config.toml
model = "segmentation model"
dataset = "simulated fluorescence microscopy of cells"
hidden_act = "gelu"
expert_mlp_ratio = 1
shared_expert = false
beta2 = 0.999
eps = 1e-10
max_grad_norm = 1.0
batch_size = 64
lr_schedule = "step"
Rows from block 4 of a small segmentation model, named by matrix and row number. Rows with one number within an expert belong to one neuron, the router's apart. Each number is 128 + 24 x the weight over its row's rms, rounded and kept within 0 to 255. All counts start at 0. After the name is the row's rms in percent of the matrix's.
After each expert's rows are labels from the 100 images, of 14976, where the router gives the expert most weight on average: "peak on" is the class under the peak; "top examples" is what is common among them. Only what is clearly more common there than usual is listed. The data: simulated fluorescence microscopy of cells. In brackets: how many of the 100.
# router: router (model.blocks.4.mlp.router.weight, 8x192), inputs 96-191
# up: expert up (model.blocks.4.mlp.up, 8x192x192), inputs 96-191
# down: expert down (model.blocks.4.mlp.down, 8x192x192, transposed), outputs 96-191

# expert 7
router.7 089 [134  93 111 120 155  91 124 134 135 144 174 141 128 145 108 115 119 176 145 178  94 119 188 124 109 131 138 111  95 136 127 107 136 110 127  93 118 140 144 137  84 154 135 103 103 123 122 120  95 129 114 108 142 122 124  72  80 162 175 165 122 134 179 117 118 133 166  90 111  95 116 129  99 118 174 106 172 121 118 144 144 118 160 116 148 143 120 105 152 144 100 127 121 103 122 124]
up.0 158 [117  97 132 128  75 128 116 109 151 138 184 123 142 133 100 128 125 160 123 179 156  77 171 137 126 154 125 101  94 124 132 119 178  92 144 234  95 182 135 101 143 156 139 136  98 178 134 143 127 158 166 129 118 113 108  98 163 141 170 138 163 129 103 120 105 119 134 132 102 124 131 129 143 129 130 101 124 133 138 134 147 107 128 130 131 160 113 135  33 117 121 123 142 128 128 160]
down.0 153 [117 138 153 127 140 156 144 168 122  96 115  96  83 121 174 127 138  69 138 118 111 171 115 104 132 111 127 120 155 136 114 134  99 153 125 120 129  86 105 164 151 142 105 162 105 100 130 107 122 160 137 162 121 121 135 162 119 104  71  91 122 155 161 115 113 154 107 115 172 127 128 122 128 109 150 157 114 139 124  74 113  85 118 125 135 120 125 124 162 152 142 120 115 123 136 122]
up.1 142 [127  94 114 164  95 147 139  99 166 157 172  74 148 101 131 115 135 149 119 147 128 123 140 144 124 147 144 138 125 100 132 134 145 135 171 157 110 161 124 128 129 134 186 140 103 146 116 131 120 127 132 108 134 118  83  84 121 136 165 150 136  70 113 124 130 141 147  91  45 126 119 114 103 147 157  93 133 101 128 144 159 113 113 118  83 183  95 127 144 101 113 145 122 108 140 136]
down.1 107 [118 113 115 127 150 153 139 193  80  95 104 138  89 145 138 135 130  60 145  86 118 133 138  79 160 130 115  94 127 151 125 132 108 143  72 110 129  99  85 142 138 115 101 128 115 152 129 121 103 170 157 137  94 149 165 186 171 136 108 101 139 114 167 124 175 142 139 124 182 115  97 110 161 131  82 128 155 180 109  79 103 122 101 163 149  83 130 123 139 123 156 114 103 129 155 115]
up.2 108 [ 95 113 121 118 126 162 191  77 159 120 116 138 160 125 133 160 119 121 145 116 107 129 120 125 201 153 126 135 120 125 148 101  89 132 145 135 139 149 102 142 130 133 148 126 133 135 127 130 114 156 128 121 108 169 127 127 118 133 205 128 142 119 168 115 146 128 160 130 147 126 126  77 125 121 121  97 128 172 134 126 102 196 148  90 145 180  80 136 100  81 107 129 123 131 173  98]
down.2 120 [184  71 121 135 159 113 110 140 107  98 131 127  60 123 164 112 111 102 119 124 168 142 156 119 125  87 120 115 132 134 116 172 121 122 130  98 129  81 117 103  91 135 105 134 125 137 112 143 113 127 160 134 144 150 104 158 129 126 104 102 146 110 122 115 127 131  79 140 152 144 127 137 141 125 107 127 134 153  97 163 109 123 129 135 142  93 140 114 159 149 130 136  97 104 155 126]
up.3 153 [130  86 120 127 116  98 201 136  60 156 140 114 148 171 125 135 123 124 120 151 164  96 129 128 116 119 112 139 122 137 155 129 129  89 120 149 128 127 140 135 131 119 143 135 126  63 117 123 148 172 136 125  91 139 109 116  99 132 135 106 119 173 127 107 121 153  95 119 141 104 113 129 146 151 189 166 108 131 124 134 103  90 128 140  92 139 133 117 132 166 126 133 206 130  85 138]
down.3 138 [134 108 176 121 162 137 107 109 132  94 145 152  86 116 130 159 128 161 132 184 187 139 113 108 115 150 104 122 107 129 136 144 177 134 110 103 123 129 116  49 141 123 107 113 187 121  81  93 118 149 122 115 119 129 111 109 137 132  83 155 126 155 113  73 124 107 194 107 149 121 128 146  41  81 152 134 153 147 127 130 127 178 130 131 109 125 145 126 122 155 101 129 102 122 163 117]
up.4 136 [ 97 108 135 142 116 121 125  84 136 126 134  74 156  84 105 124 160 158 102 133 106 121 149 135 119 172 131 117 121 115 108 145 149 104 190 152  94 168 139  86 110 134 157 147  85 140  93 142 133  97 161 170 159  94 142 106 106 127 168 184 148 158 135 145 110 117 124  91 118 122 116 115 146 152 171  58 117 129 119 145 151 128 169 118 129 171  72 119  94 111 105 132 125 160  82 176]
down.4 132 [122 135 130  94 133 132 127 174 128 114 102 124 115 152 171 127 125  91 139 101  95 125  78  70 130 120 133 132 168 135 126 151 101 142 106 112 137  97  93 185 201 128 130 134 125 115 137 129 124 170 138 155 119 123 140 150 127 132  93 102 127 123 142 125 132 127  96 192 171 130 147 120 153 151 101 160 122 139 109 116 133  92 126 134 125 101 116 122 130 124 131 151 131 132 167 118]
peak on: nucleus (93)
top examples: crowded (98); cells: ten or more (98); out of focus (71); smooth cytoplasm (58)

# expert 4
router.4 100 [135 114 165 125 149 110  92  91  99 108 142 127  93 105 145  95 142 148 150 101 164 142 120 118 148 122 135 111 152 124 122 126 115  95 129 116 149 106  98  90 199 122 117 141 169 101 120 120 128 127 116 130 139  88 138 149  97 121 140 101  95 132 102 127  93 130 126  98 163  88 163 133 158 129  80 186 134 165 121 137  91 124  78 152 101 125 120 153 101 117 147 154 127 117 170 135]
up.0 103 [150 130 128 146 116 152 131 132 146 124 111 161  79 149 137  94 137 181 141 151 109  88 127 157 128 128 129 132 128 131  98  79 135 160 146 108 167  96 126 138 148 134 110 133 150 132 123 134 108 123 125 110 128 148 172 175  79  76 142 117 147 139 136 181 145 106 114 139 141 125  83  83 135 134  38 120 114 113 119 155 124 139 192 126 129 120 149 119 147 134 140 110 126 128 176 148]
down.0 114 [130 127 125 140 110 142 106 125  68 145  54  94 140  84 114 139 138 117 108 113  91 126 127 137 127 145 135 130 141 138 132 123 185 118 143 105  71  89 129 111 129 127  84 140  89 116 120  68 168 119 111 126 164 130 150 130  98 132 164 128 124 134 165 159  94 116 115 103 118 125 127 127 125 159 157 113 103 126 119  98 105 132 125 113 132 124 106 119  87 140 165 125 141 114 140 136]
up.1 103 [116 144 127  66 162 102 135 107 123  86 134 100 147 138 122 127 160 107 152 101 119 147 146  73 175 136 126 135 148 101  94 105 128 137 148 128 149 146 110  96 183 128 145 171  97 113 134 100  80 135 142 128 101 139 127 122  97 109 132 130  87 116 130 123 127 142  87  95 151 130 150 121 172 130 127 171 160 136 142 126  89 168 136 139 114 169  84 130  98 126  66 130 130 155 125 129]
down.1 131 [136 149  82 144 116 121 116 119 134 138  83 127  96  88 109 160 125 185 128  74 134 107 209 148 135 120 138 110 117 109 135 138 137 129 126 125 127 149 154 164  44 122 140 125 165 137 108 150 119 138 128 137 151 109 125 124 153 121 134 101 120 128 148  80 192 116 122 135  77 160 110 131 104 114  98 139 156 104 149 158 117 100 136 135 144 155 207 121 116 131 120 149  74 124 134 159]
up.2 102 [143 137 121 106 131 126 131 140 102 108 145 146 121 137 115 128 105 158 131 143 130  95  77 138 103 126 127 124 135 140 138 127  66 137 124 116 113 109 135 124 133 147  87 133 138 124 126 123 130 163 156 110 124 118 130 155 180 133 118  76 141 130 146 128 128 119 157 161  81 145 125 140 132 107  30 132 100 124 120 153 102 122 149 143 123 121  97 149 134 165 134  95  99 124 190 113]
down.2 126 [148 125 117 184 172 110 122 143 113 109 178 128 133 131 120 133 133 127 103  99  53 150 130 158 121 125 157 115 120 139  95 127 135 118 126 109 104 118  86 119 116 150 107 137  90 151 136 110 130  72  78 192 144 121 160 106  90 139 137 141 144 147 132 160  82 144  92 119 144 122 132 137 106 132 160 104 120  70 129 101 139 152 128 148 142 130  78  71  96 106 132 146 171 103 108 109]
up.3 113 [131 147 127 133 119 115 110  97 178 111 140  91 125 115  94 140 126 104 129 139 147 152 126 152 127 112 143 124 109 175 128 147 169 114 110 131  88 143 135  84 138 144 135 130 140 131 140 113 144  91  96 147 129 183  97  92 142 158 120  95 135 135  85 143 136 132 115 113  66 132 133 150 147 166 168 139 148 146 131 164 159 132 117 171 131 132 128  83 110  68 136 130 130 128 147 167]
down.3 100 [107 162 125 144 109 152 138 138 141 124  85 129 151 143 128 129 119 139 128 123 141  89 117 118 103 103 155 127 132 100 127 136  99 117  82 101 161  98  99 144 131 128  89 112 134 125 108 201 131 127 145 107 118 119 151 146 186 136 104 101 128 100 137 167  99 107  87 175 147  93 136 122 189 110  51 123 114 121 136 117 139 111 117 138 129 125 129 104 130  90 152 146 116 130 132 129]
up.4 140 [114 121 129 119 125 128 136 133 115  97 129 102 154 165 118 133 174 121  98  98 153 114  99 132 179 117 122 138 133 124 124 139  91  99 168 126 156 124 113 116 153 127 117 181 123 125 138 134 127 124 153 143 106  97 137 120 206 152 135 144  85 134 123 130 116 150 152 125 139 140 109 139 145 145 143 109 113 142 144 106  98 127 122 163 128 140  83 135  93 132 124 122 163 133 116 109]
down.4 147 [124 128  93 116 151  94 139 148 172 134 130 148  73  95 126 121 141 148 103  86 158 137 153 130 119 100 136 114 117 111 124 139 119 118 141 138 127 136 128  95  63 110 108 128 131 128  95 128 109 126 130 134 119 117 189 107 111  93 120 123 127 134 131 127 166 124 129  99 185  89  87 106 128 143 146 128 174 113 131 129 105 109 127 146 143 119 148 119 138 123 126 175 104 138 105 131]
peak on: cytoplasm (97)
top examples: crowded (100); cells: ten or more (100); fragmented nuclei (94); green stain (41)

# expert 0
router.0 096 [133 103 110 139 124 104 136 123 114 123 143 138 140 132 120 119 176  60 119  84 102 143 168 139 122 133 114 122 124 114 120 135 105  81 147 166 112 168 172 160 142 131 158 164  96 134 130 119 120  77 140 104 158 143 129 107 163 129 117 159 132 143 146 167  96 141  95 145 150 129 113 125 174 112 138 139 110 125 132 125 140 119 147 129 162 155 119 100  94  81  65 172 126 147 120 123]
up.0 070 [121 138 119 120 192 123 111  82 152 128  82 155 128  74 106 140 112 120 163 147 152 174 172 125 168 168 146 132 127 130 131 122 126 123  69 148 140 141  94 127 163 133 103 105 123 131 102 130 118 115  95 145  79  62 132 133 111 106 113 156 128 107 129 174 179 118 105 128 133 121 128  99 100 127 119 162 130 125 127 128 120 131  65 104 102 174 153 160 126 142 167 131  91 128 131 137]
down.0 077 [139 167 100 131 159 128 119 169  99 112 137 143  50 137 151 133 109 117 128 111 157 128 133 126 116 113 123 128 127 109 106 141 155 104 141 134 131  93 143 138  91 108 129 131 129 138 130 186 106 183 105 111 139 109 138 140 131 171  95 170 161 143 183 124 122 173 122 127 118 137 129 111 125  71 119 123 111 163 132 170 101 135 135 114 154  81 126 122 160 146 128  96 144  87 110 126]
up.1 084 [130 111 121 122 179  90 125 118  75 104 133 125 147 174 117 134 124  83 112 115 127 160 122 143 159 158 112 127 156 134 130 131 144 119  88 141 135 133  90 116 105 197 118 142 141 120 123  83 142  87 127 186 144 144 144 142 159 181 123  99 108 132  61 128 149 135 117 145 141 127 172 127 106 129 135 159 103 129  49 128 116 127 115  97 144 140 143 145  79 149 136 131 138 153 114 164]
down.1 078 [129  73 166 130 128 158 159 122 138 100 135 161  71 133 123 129  99 168 130 166 145 132  73 116 130 142 123  94 127 115  76 110 126 127 145 136 139 136 132 125 144 133 129 123 100  85 120 164 127 118  80 123 116  83 142 139 131 130 117  99 125 101  58 109 161 103 186 143 118 151 160 140 118 118 125  92 113 125 151 168 133 138 130 132 101 138 127 120 128 105 128 106 138 129 156 128]
up.2 073 [127 184 144 128 124 142  87 125 137 129 129 204 129 144 103  89 124 141  83 140 125  67 105 127 125 114 143 139 128 127 121 165 126 136 141 130 108 124 158 123  90 127 129 116 124  95 130 171 128 131 155  82 129 155 128 130 147 116 126 164 125 127  83 128  97 134 137 125 129 123 130 157 135 140 128 122 107 146 137 127 145 122 103 142  92 106 123 154 132 121  94 112 107 141 127 107]
down.2 064 [128  88  86 175 125 131 140 120 102 147  64 125 127 127 129 118 126 120 127 154 124 164 104 123 128 128 152 131  99 146 126 152 126 131 104 127 107 129 139 142 128 128 129 128 175 112 106 143 119 127 128 130 160 159  70 124  71 126 102 167 128 129 167  96 131 176  25 113 138 110  65 128 142 126 124 128 141 129 124  91 121  94 136 127  75 134 100 107 155 123 145 114 135 133  90 128]
up.3 143 [123 149 123 165 101 136 127 149 111 108  78 126 143 160 101 126 116 145  83  93 117 114  88 110 138 137 117 134 120 164 126 129 139 128 148 138 141 122 125 156 126 118 145 129 157 108 153 162 128  91 124 169 120  86 122 148 109 138 129 101 129 125 158 111 130 113 137 129  92 139 124 169 125 128  95  71 136 125 139 134 155 100 135 156 148 125 126 135 184 119 120 111 165 147  64 157]
down.3 146 [125 125 130  81 113 142 112 123 124 164 138 150 114 132 107 134 180 140 128 141 124 115 135 116 125 127  68 111  90 166 159 106 155 179  93 172 121 138 166 121 144 128 119 138 116 130 128 100  96 146 150 145 107 142 111 153 149 128 128 129 153 117  84 126 145 157 168  84 102 129 121 142 106 126 134 127 197  65  87 121 129 122 127 113  99 153 130 112 118 147 112 124 123 140 114 142]
up.4 065 [163 176 128 117 114 117 135  87 138 109 112 125 114 124 129 102 140 144 135 160 111 178 126 119 129 159 127 132 141 210 107 113 173 136 128 202 116  78 133 133 207 119 128 128 209 155 103 147 124 128 104 134 122 142 118 130 110 143 151 129 136 139 142 136 147 128 129 127 132 134 114 143 134  71 116 200 144 151 115 122 125 134 157 124 123 130 130 130 125 142 101 145 125 129 111 123]
down.4 061 [142 140 153 122 129 127 153 191 128 140 110 129 195 105 126 127 163 114 161  91 133 128 129 122 117 135 125  86 100 130 149 142 127 149 108 133 127 128 131 148  84 124 128 117 126 138 113 127 130 132  98 106  79 117 137 114 124 155 155 140 170 163 166 129 129 143 128 115  90 160 115 116 126 114 111 121  95 105  87  45 128 161 128 127 121 128  51 135 197 143  96 124 128 127 133 111]
peak on: cytoplasm (94)
top examples: ring around the nucleus (100); crowded (78); cells: ten or more (78); dim (64)

# expert 1
router.1 103 [151 138  93 125 150 131 176 121 159 132 127 147 135 151  79 146 151 148 140 144 128  90  50 141 135 109 134 119 107 132 138 133 121 159  93 120 141  98 126 124 118 123 133  86 105 137 107 113 103 139 145 136 134 168 170  92 141 153 154  65 156 127 119 111 156  86 130  93 119 111 123 128 127 116  46  93 142 121 121 150 104 141 111 138 134 115 168 135  99 149 152 125 130 134 170 142]
up.0 160 [124 103  82 172 133 186 124 126 124 125 116  80  97 104 127 101 166 129 126 128 134 143  87 117 108 145 128 110 145 137 107 120 143 156 113 137 127 122 111 132 169 172 109 137 135 113 101 139  93  91 131 162 151 112 139 160 120 155 147 154 173 151 121 142 131 123 118  80 113 136 112 116 127 117 148 114 102  82 144  88 106 127 141  82 157 127 136 115 106 120 112 146 159 128 147 130]
down.0 135 [118 168  92 147 141 157 121 158 112 132 117 118 119  91 107 202 147 121 118 120 137 104 106 114 119 122 124 153 136 134 152  84 131 137 128 113 134  89 113  90  41 117  85 128 157 178 116 127 128 160 125 158 131 135 147 103 157 101 187 117 131 130 119 118 130 122 137 106 158 147 112 112 132 141 169 151 110 117 116  77 124 127 128 110 117 143 125 142 113 144 149 152 136 141 156 120]
up.1 063 [128 132 132 103 110  96 126 150 144 100  84 129 126 125 129 133 120 109 129 110 131 131 113 117 128 110  95  99 158 187 121  80 126  96 142  74 127 121 134 153 115 161  78 108 106 167 129 128 126 139 143 130 127 128 109 185 147 127 129 151 162 101  84 135 122 132 123 126  98 125 156 134 140 157 106 158 124 123 132 101 103 123 152 143 103 131 101 178 152 192 117 124 127 126 101 126]
down.1 067 [127 100 115 129 118 161 158 126 112 131 131 121 134 130 108 142 138 110 163 153  87 154 133 133 127 146 186 125 130 144 147 123  96 126 163 125 177 131 138 107 136 134 145 110 125 122 163 162  80  85 146 126 155 113 131 125 142 128 174 122 125 101 125 107 140 131 124 154 127 102 151 130 124 129 111 135 216 182 129 134 164 129 112 121 112 127 118 125 150  97 163  97 115 128 128 195]
up.2 073 [173 163 117 155 131 127 124 111  92 107 173 115 129 106 205 121 130 158 128 128 134 123 173 153  78 156 151  87 141 128 111 148 168 103  86 137  79 113 159 124 101 130 127 137 135 118 126 120 135 131 185 128 134 163 128 128 132 125 129 127 101 130 101 140 127 128 112 118 104 134 137 132 160 124 154 114 136  96 120 128 128 114 143 128 117  99 140  98  57 121 118 135  90 129  95 128]
down.2 053 [127 124 142 114 143 119 132  73 124 159 128 105  93 126 129 146 126 130 127 139 143 110 139 140 128 112 115 166 122 153 118 124 101 125 122 167 107 206 104 108 118  91  82 108 135  98 126 158 128 129 153 145 103 143 120 127 124 142 129 127 129 101 142 128 154 139 134 204 129 186  78 149  42 102 125 126 166 144 128 127 117 144  84 117 127 144 125 122 125 125 128 127 127 128 126 152]
up.3 132 [134 136 130 175 123 135 126 151 111 141  87 113  95  86 125  71 133 115 105 106 118 152 117 101 114 117 138 120 162 146 103 184  86 138  78 106 119 117 102 137 127 104 131 164 199  74 111 117 123  94 137 148 171  81 169 159 145 113  86 127 113 164 111 148 121 141  97 138 135  99 123 144 124 152 120 126 133 128 108 136 141 122 110 166 132  64 123 124 138 112 118 145 133 132 101 141]
down.3 133 [112 125 106  82 152 172 144 124 143  90  91 106 150 158  83 101 128 130 124 183 154 128 126 137 106 132 124 127  93 142 123 118 154 166  57 143 123 136 130 104 141 109 117 122 114 150 132 142 118 115 165 116 119 151 117 126 157 167 129 118 194 131 116 164 121 111 113 153 138 145 130 136 126 130 125  56 117 143 132 158 133 191  94  84 138 141 181 159  65  98  87 101 117 147 137 140]
up.4 145 [134 127  72 172 140 119 122 134  66 156  86  80 171 162 125 101 159  88  88  65 125 152 123 119 105 130 119 151 159 134 149 131 135  73 120 139 117 114 127 119 121 157 135 154 134  72 131 121 138  63 133 128 169 117 128 131 124 131 137  96 112 145 140 144 104 128  92 128 116 135 115 132 112 149 157 126 121 126 104 159 128  92 128 106 123 123 146 112 117 154 118 133 134 137  77 169]
down.4 130 [129 121 145 108 123 138  72 131 155 108 128 180 111 125 106 113 131  96 138 169 104 128 139 115 103 131 129 126 103 126 126 168  80 142 107 192 138 142 145  85 138  98 103 146 129 134 113 153 104 161 129 115  33 165 118 134 165 102 127 140 155 104 168 141 126 149 158 111 169 110 122 138 140 114 101 125 198 151  76 124 144 159 113 132 117 112 132 120 178 144  94 141 134 156 107 116]
peak on: cytoplasm (63)
top examples: crowded (100); cells: ten or more (100); out of focus (62); membrane rim (51)

# expert 3
router.3 112 [133 179 128 156 105 103 129  85 148 120  91  93 134  97 100 189 132 122 123 138 118 137 158 116 143 127 133 105 113 110 121 143 184 126  71 144  73 134 151 121 128 128 127 126 127 145 107 142 134 128 148 132 142 158 116 156 137  68 124 160 161 161 114 151 109 129  94 120  83 149 113 152 121 151 161  88 114 104 128 120 143 137 150 103  98 121 132 151 132 153 120 121  90 126  98 187]
up.0 067 [127 123  86 126 113 147  99 194 117 123 125 147 124 114 151 119 109 153 136 127  64 124 142 143 128 125 129 161 137 176 123 133  98 103 136 110  92  40 129 151 139 128 153 114 128 103 126 133 119 170  93  75 116  62 127 126 118  83 129 136 133 130 101 125 130 157 109 129 139 126  80 163 145 104 116 151 128 129 139 124 131 127 128 125 136 128  94 131 114 166 131 133 153 133 117  63]
down.0 071 [154 128 118 156 158 179 129 102 160 123  86  62 151  74 120 116 122 116 122 156 148  96 157 151 127 128 137 110 115 140 107 103 117 128 115 106 127 156 130  91 134 133 113 132 114 116 120 122 127 124 118 161 150 144  97 125 125 190 139 106 165 116 113 205 101 119 106 151 106 136 122 131 140 206  94 119 145 129 129 126 132 128 117 102  87  98  98 172 118 129 120 113 105 151 122 149]
up.1 079 [128 149 122 143 111 158 110 108 157 156  76 112 128 187  91 175  66 143 113 138 130 119 122 148 142 106 133 138 116  97  98 128 115 123 122 128 173 130 125 136 112 109 126 129  99 154 130 130 126 138 156 158  98 140 112 141 147 121 154 140 126  78 108 126 152 134 115 101 152 132 164 100 123 173 124 129 120 126 155 118  80 160 133 148 125 124 140 139 132 123 131  86  95 132 127 150]
down.1 074 [104 106 147 129 158 102  81 121 133 125 149 171 103 116 104 121 129 132 166 163  99 139 174 122 127 129 139  96  89 133 120 104 155 126 105 115 113 166 127  88 132 122 108 128  90 131  79 111  95 149 162 119 148  91 138 126  88  83 138 151 127 150 107 157 124 133 135  78 101 129 108 122  72 121 145 132 160 145 110 129 126 134 128 127 116 114 145 111 106 144 130 121 132  94 123 107]
up.2 150 [132 115 129 128 120 110 130 156  84 121 111 133 156 121 128 125 153  83 108  97 120 167 165 111 143 144 127 133 124 150 108 127 113  93 100 141 105 132 153 134 112 108 139 186 104 138 111 101 121  99 130 145 143 132 124 146 102 139 149 137 143 129 138 142  87 163 106 115 164 126 120 121  99 120 112 125 117 124 107 175 124 135 127 122 109 139 112 124 129 154 112 161 141 143  84 131]
down.2 189 [142 155 129  96 100 121 143 151 131 132 120  96  87 152 145 124 107 137 127 147  91 122  83 146 128  92 136 119 157 130 149 127 144 160 123 113 132 100 108 152 193 125 157 119 129 119 110 138 138 183 111 170 115 137 123 132 141 133  80 107 130 172 102 100 178 117 133 175 121 162 130 144 138 121 164 123  81 104 145  99 145  77 138 165 109 127 117 133 142 133 145  89 154 133 141 112]
up.3 057 [185 129 120 133 136 128 130 134 134 150 152 174 128 115 136 137  95  74 129 132 123 131 140  84  97 159 129 138 140 128 125  96 112 137 112 129 111  92  76 167 124 115 142 129  94 161 132 115 154 130 131 144 126 144 105  82  47 128 114 136 167  98 129 128 143 112 143 126 116 127 136 170  85 160 134 104 164 130 139 155 147 129 144 127  73 129 129 106 151 127 114  96 126 168 148 153]
down.3 059 [128 138 129 164 134 103 123 127  87 130 111 109 107 128 150 125 113 126 106  96 127 114 128 119  84 128 109 105 130 128 135 167 123 128 121  88 105 138 119 145 131 129 164 116 127 121  85 125 149 116 128  72 107 141 129 126 123 143 138 121 149 148 135 132 143 127 130 117 160 155 110 127 164 151  78 171 129 182  98 120  78 127 135 137 111 174 111 137  86 101 123 133 127 128 148 127]
up.4 100 [ 80 108 111 118 104 132 125 135  43 167 103 133 174 141 125  76 158  90 129 141 135 114 110 128  95 120 110 125 128 129 118 101  99 128 147 132 117 138 123  66 130 134 137 134 128 147 132 131 130 115 112 112 134 116 164 124 176 104 101 152 154 129 119 109 110 173  80 114 118 119 111 174 145 108 127 115 135 137 116 109 117 108 129  86 147 137 121 128 114 179 130 143 130 132  96 104]
down.4 082 [129 147  80 131 153 156 179 165 143 121 129 105 115 113 140 127  60 144 110 129 139 130  73 130 126 111 128 107  67 140 129 122 175 141  59 106 117  98 129 102 151 143 112 151 145 114 124 128 125 127 124 163 132 112 109 134 122 154 114 102 143 160 129  79 151 110 146 127  81 160 126  85 129 136 126  76 129 123 131 100 143 167 120 137 125 131 171 176 111 128 127 117 130 155 152 128]
peak on: cytoplasm (85)
top examples: crowded (100); cells: ten or more (100); long thin cells (82)

# expert 5
router.5 115 [160 119 105 143  89 160 143 189 146 126 107 130 102 153 126  87 137 104 118  98  81 110  93  96 100 115 146 103 132 127 144 110 106 144 100 113 142 106 125 166 113 133 121 121 129 132 131 132 143 131 107 126 120  92 139 185 183 109 120 105 162 130 113 104 145 150 126 165 145 168 113 113 106 150 106 109  86  97  95 107 155  85 122 129 123  88 136 116 164 105 127 104 149 122 161  84]
up.0 106 [ 93 138  55  98 183 139  94 132 153 129 130 123 120 118 126 129 135 181 135 133 135 123 124 125 114 126 143 136 109 157  97 160 133 147 125 115 123 146 144  49 129 109  98 146  89 151 123 114  99 115 122 134 193 129 118 112  99  90 133 179 155 121  97 128 123 129 128 106  71 147 127 141 123 164 145 110 135 109 127 129 159 177 132 124 114 128 117 125  74 190 126 148 123 124 108 163]
down.0 100 [149 135 112 112  85 139 142  96  95 137 139 127 139 150 167  81  92 122 138 138 139 130 122 140 131 162 113 129 145 136 127  74  93 120 126 154  94  91 121 127 138 129 212 127 147 123 171 128 151 113 111 124 125  57 120 138 112 141 124 161 116 129 149 127 174  98 132 136  77 121 150 134 167 118  50 111 142 161 139 122  96 143 137 141 130 106  88 137 141 113 119  81 134 130 126 133]
up.1 066 [106 112 128  89 113 112 141 132 164 178 132 120 127  82 126 135 130 151 165 125 126 130 104 110 141 114 161 125 127 112 127 143 128  98 128 144 111 183 178 150 129 125 207 134 124 106 128 204 127 135 135 135  89  67  78 128 135 125 162 126 118 164  67 139 113 131 134 127 127 141 108 176  94 122 143 124 127 134 127 116 173  79 128 119 128 134 165 123 167 123 124 130 134 131 104 126]
down.1 068 [112  79 147 112 134 181  73 123 126  91 133 153 124 132  75 115 126 123 130 161 151 126 126  86 101 135 139 100 107  80 105 118 131 164 126 106 135 118 118 119 119 138 123 132  88 174 131 119 135 156  88 160 120 105 128 125 197 178 154 143 154 113  94 130 109 122 132 128 124 140 143 127 166 105  86 107 172 188 164 102 106 165 117 141 126  86  64 163  73 122 127 119 128 149  81 143]
up.2 065 [128 177 140 130 116 126 129 193 126  94 116 150 102 122 131 121 154  95 173 120 113 134  93 128  81 118 131 129 131 130 127 162 113  61 105 113  84 123 145 150  88 133 150 135 136 112 116 119 172 124 123 126 127 110 151  90 169 122 163 145 121 197 166 148 128 128  96 135 141 137  96 172 128 128 180 132 126 145 107 108 140 124 154 127 140 121 131 131 159 103 128 132 164 134 128 101]
down.2 072 [ 86 127 128 124 117 159 125 114 110 109  94  97 168 109 109 160 136 121 106 191 168 153 116 127 123 123 158 122  88 112 131 125 123 115 103 127 140 133 129 105 120 128 100 118  77 186 102 160 128 126 131 116 127 138 104 126 167 160 124 129 160 123 128 179 105 150  60 122 121  77 158 124 140 171 151 140 149 124 140 162  80 106 105 127 136 131 111 135  75 128 109 129 126 126 126 178]
up.3 092 [121 123 136 175 128 122 157 133 122 117 171 137 129 130 121 132 127  78 114  71 130 126 128 149 109 116 125 147 118  95 124 175 130 113 110 128 127 125 158 134  72 148 154 110 126 125 129 122 153 124 115 116 127 137 130 145 147 131 122  95 116 127 200 132 116 146  81 189 157 146 102 126 103 121 127 132 131 123  38 127 111 123 107 105 142 122 137 145 171 115 128 142 144 139 128  85]
down.3 083 [158 109 147 134 155 135  98 148 151 129 123 120 126 110 113 155 124 127 113 132 167 133 132 145 170  93 152 130  99  77 129 128 174 125 113 127 121 136 134 113  82 121 118 148 128 142  96 129 106 130 158 147 101 130 135 130 126 142 127 159 156 141  75 147 123 141 114 113  85 122 139 141 127 139 152 110 144 118 161 195 133 154 129 136 132 186 101 153  73 122 125 132 122 123 132 122]
up.4 117 [115 123 123  96 108 116 137 136 148 104 120 113 128 110 105 191 101 161 126  97 146 141 125 121 167 112 128 141 125 127 100 126 102 163 113 126 117 131 131 138 129  78 136 197 133 106 126 127  77 137 111 135 113 230 139 134 109 104 125 135 110 158 125 131 129 164 126  77 144  95 129 147 142 131 121 130 117 129 150 128 124 137 134 174 121 131  75 149 122 186 119 170 117 151 108 131]
down.4 118 [109 159 160 134 103 123 126 167 175  97  93 136 134 145  88 107 128 144 128 156 110  74 124 127 104 126 125 106 125 147  96 123 110 149  92 134 119 129 125 148  96 128 103 129 136 110 161 174 123  95 176 134 119 124 167  91 154 127 126 134 129 165 114 113 174 114 157 146 140 107 122 131 166  96  76 106 145 170 136 119 137 107 145 151 147  87 124  98 182 104 124 118 124 152 131 130]
peak on: cytoplasm (96)
top examples: membrane rim (100); crowded (100); cells: ten or more (100)